config.toml
train_examples = 26041
input = "log_mel"
win_length = 400
bottleneck = "kl"
encoder_qk_norm = true
encoder_layers = 14
decoder_attention = true
shampoo_beta = 0.95
max_precond_dim = 1024
one_sided = false
l1_shrink = 0.01
max_steps = 4900
epochs = 12.0
warmup_steps = 240
adamw_weight_decay_other_params = 0.05
Rows from block 6 of the decoder of a small spectrogram VAE, named by matrix and row number. Rows with one number belong to one channel. Each number is 128 + 32 x the weight over its row's rms, rounded and kept within 0 to 255. All counts start at 0. Numbers have three digits each.
After each channel's rows are labels from the 100 clips, of 14976, where the channel reaches its highest value: "peak on" is the class under the peak. Only what is clearly more common there than usual is listed. The data: melodies that start on their tonic, played by one synthesised instrument. In brackets: how many of the 100, against the usual share in percent.
# convs0: first 3x3 conv (decoder.decb.1.0.convs.0.weight, 96x96x3x3, each kernel summed), inputs 0-95
# convs1: second 3x3 conv (decoder.decb.1.0.convs.1.weight, 96x96x3x3, transposed, each kernel summed), outputs 0-95

convs0.23:179127133133159060154120104166123144078135116130114145136154164119127133118110205109153127111161125110045125132227127110114111123196079130122149127113104160140074110221151109110125067157144138137121078126144166127128133200143099132134087157149150127113183106169098139176147162096149140167
convs1.23:081125139107137153131132175107123092163155114174178126122115107174177128114167026143135119159125163126187138129083114125108154059051147140120110132154134109096169099098145113134128123102104135130112227180111073118112100110111122134107155125096133100161111177146153128078051103166124124082
peak on: C4 (34 vs 1.8)

convs0.35:164174169180111112126081103086125121113146179110048122143154080067097148174161131150083139152112100096147129081039158090159181136114162132184137107139114109148080149122088159146134133119158123121136129131083174093109135110171149150188122123074121136137081156120117139123091084095098076082
convs1.35:105054093102107147112128178155141131141096084130153105093133149231218138075123134134196124170150158140115140157121097154119075087120109157066118146126150144086137092152172132123116133118093108115104126147175051159136091153113105091095142145120139096123185124119153118121128161206132146150
peak on: F5 (32 vs 1.7)

convs0.53:067077133147126102109092125130138090120124235141107159094202152153142111134141148130139149123103094133046141129223086111114136126148049131147077086137108093090108131123105134203122107147165078144139149149118119144122160098123085082112116130177120146151164183133151162126148132116107115103
convs1.53:175157130122129101135111158147094117086139121105206110085082111140107118124012117122118109153163125081144137130154132099122065135138205124161101102122114123109148062167203170097117130099146198111124163093129154117178136130140142143155157136110115060096087128077133132107088151171133145125
peak on: no note (100 vs 30.6)

convs0.46:110105084149142096139123087098092124141137089111133123117094164120131166140141048107082162065156100091073126121228101141144122134175066136123044100090106120114113109078144134116157060150144119110147112132105158106137137164207107089122124132150151087140129080145190124132168159158124115146
convs1.46:100144113079108136102129130135138133128094155148091156130146109123131116111077167161240077140140142160159149147144147078071102206091135101161144135170131112170120123217106103142090152058078122127109110109129116087120131102061122165094172107106119167117097152133099187143142104083112117147
peak on: E5 (35 vs 1.7)

convs0.73:145084162145092066098169139112164166037132130100154142135118165111131139133141167101065145115116158120014159133131132135177130150093156120131180146101117169071103113123142113147143054129151124147099140108144075119142105148142095143124148147128073095124152076152085061125144118155114181093
convs1.73:066180070116103240163096114124117082142101118147105113120165099128138105131087140178180133120130101131144119151139175098148128131134148108120095118149115124153157159142087124140121192113060120106171116173132192156117105029100131121122107113134157164154133159119103166132146110079131080190
peak on: D#5 (27 vs 1.9)

convs0.1:101087097101129138148132152116123149123130066118156135148133158097163135183111139096142116103074099133118150122175126118092075114190138060162092110104087152116130216107154092135099135166061158125131124115156112097129111157154181121092119032121111107122083050054147141113160161151136133132
convs1.1:116151111152131118105134148139147147123083117080120148097149141138069113095168127123119131121206171126122102143098134150147176131090153219116159104143188138141100085125170123133088126089171109118118126065131183168127111144153119131154127238180152172173072153165131155199098143117111118125
peak on: no note (85 vs 30.6)

convs0.65:119112066093152090084144035167116085196118158121096122144143101122156194091100169108105134098103113144068151112156113124144156115134073144164043097129150150121104139096100113160124145121126166121144143064133091108095133165184122130099131138149073084105110134118200143141067159119132144109
convs1.65:124120205185105139164108161093165118073113096117138148118070134146072112154136099136143114144153137086155122129142168089117018111121166098132157150113083123121124125162164163100136089112087099187129125237107183130152098116118124140141131118103220126133148128093118118128168124129139101120
peak on: C#5 (33 vs 2)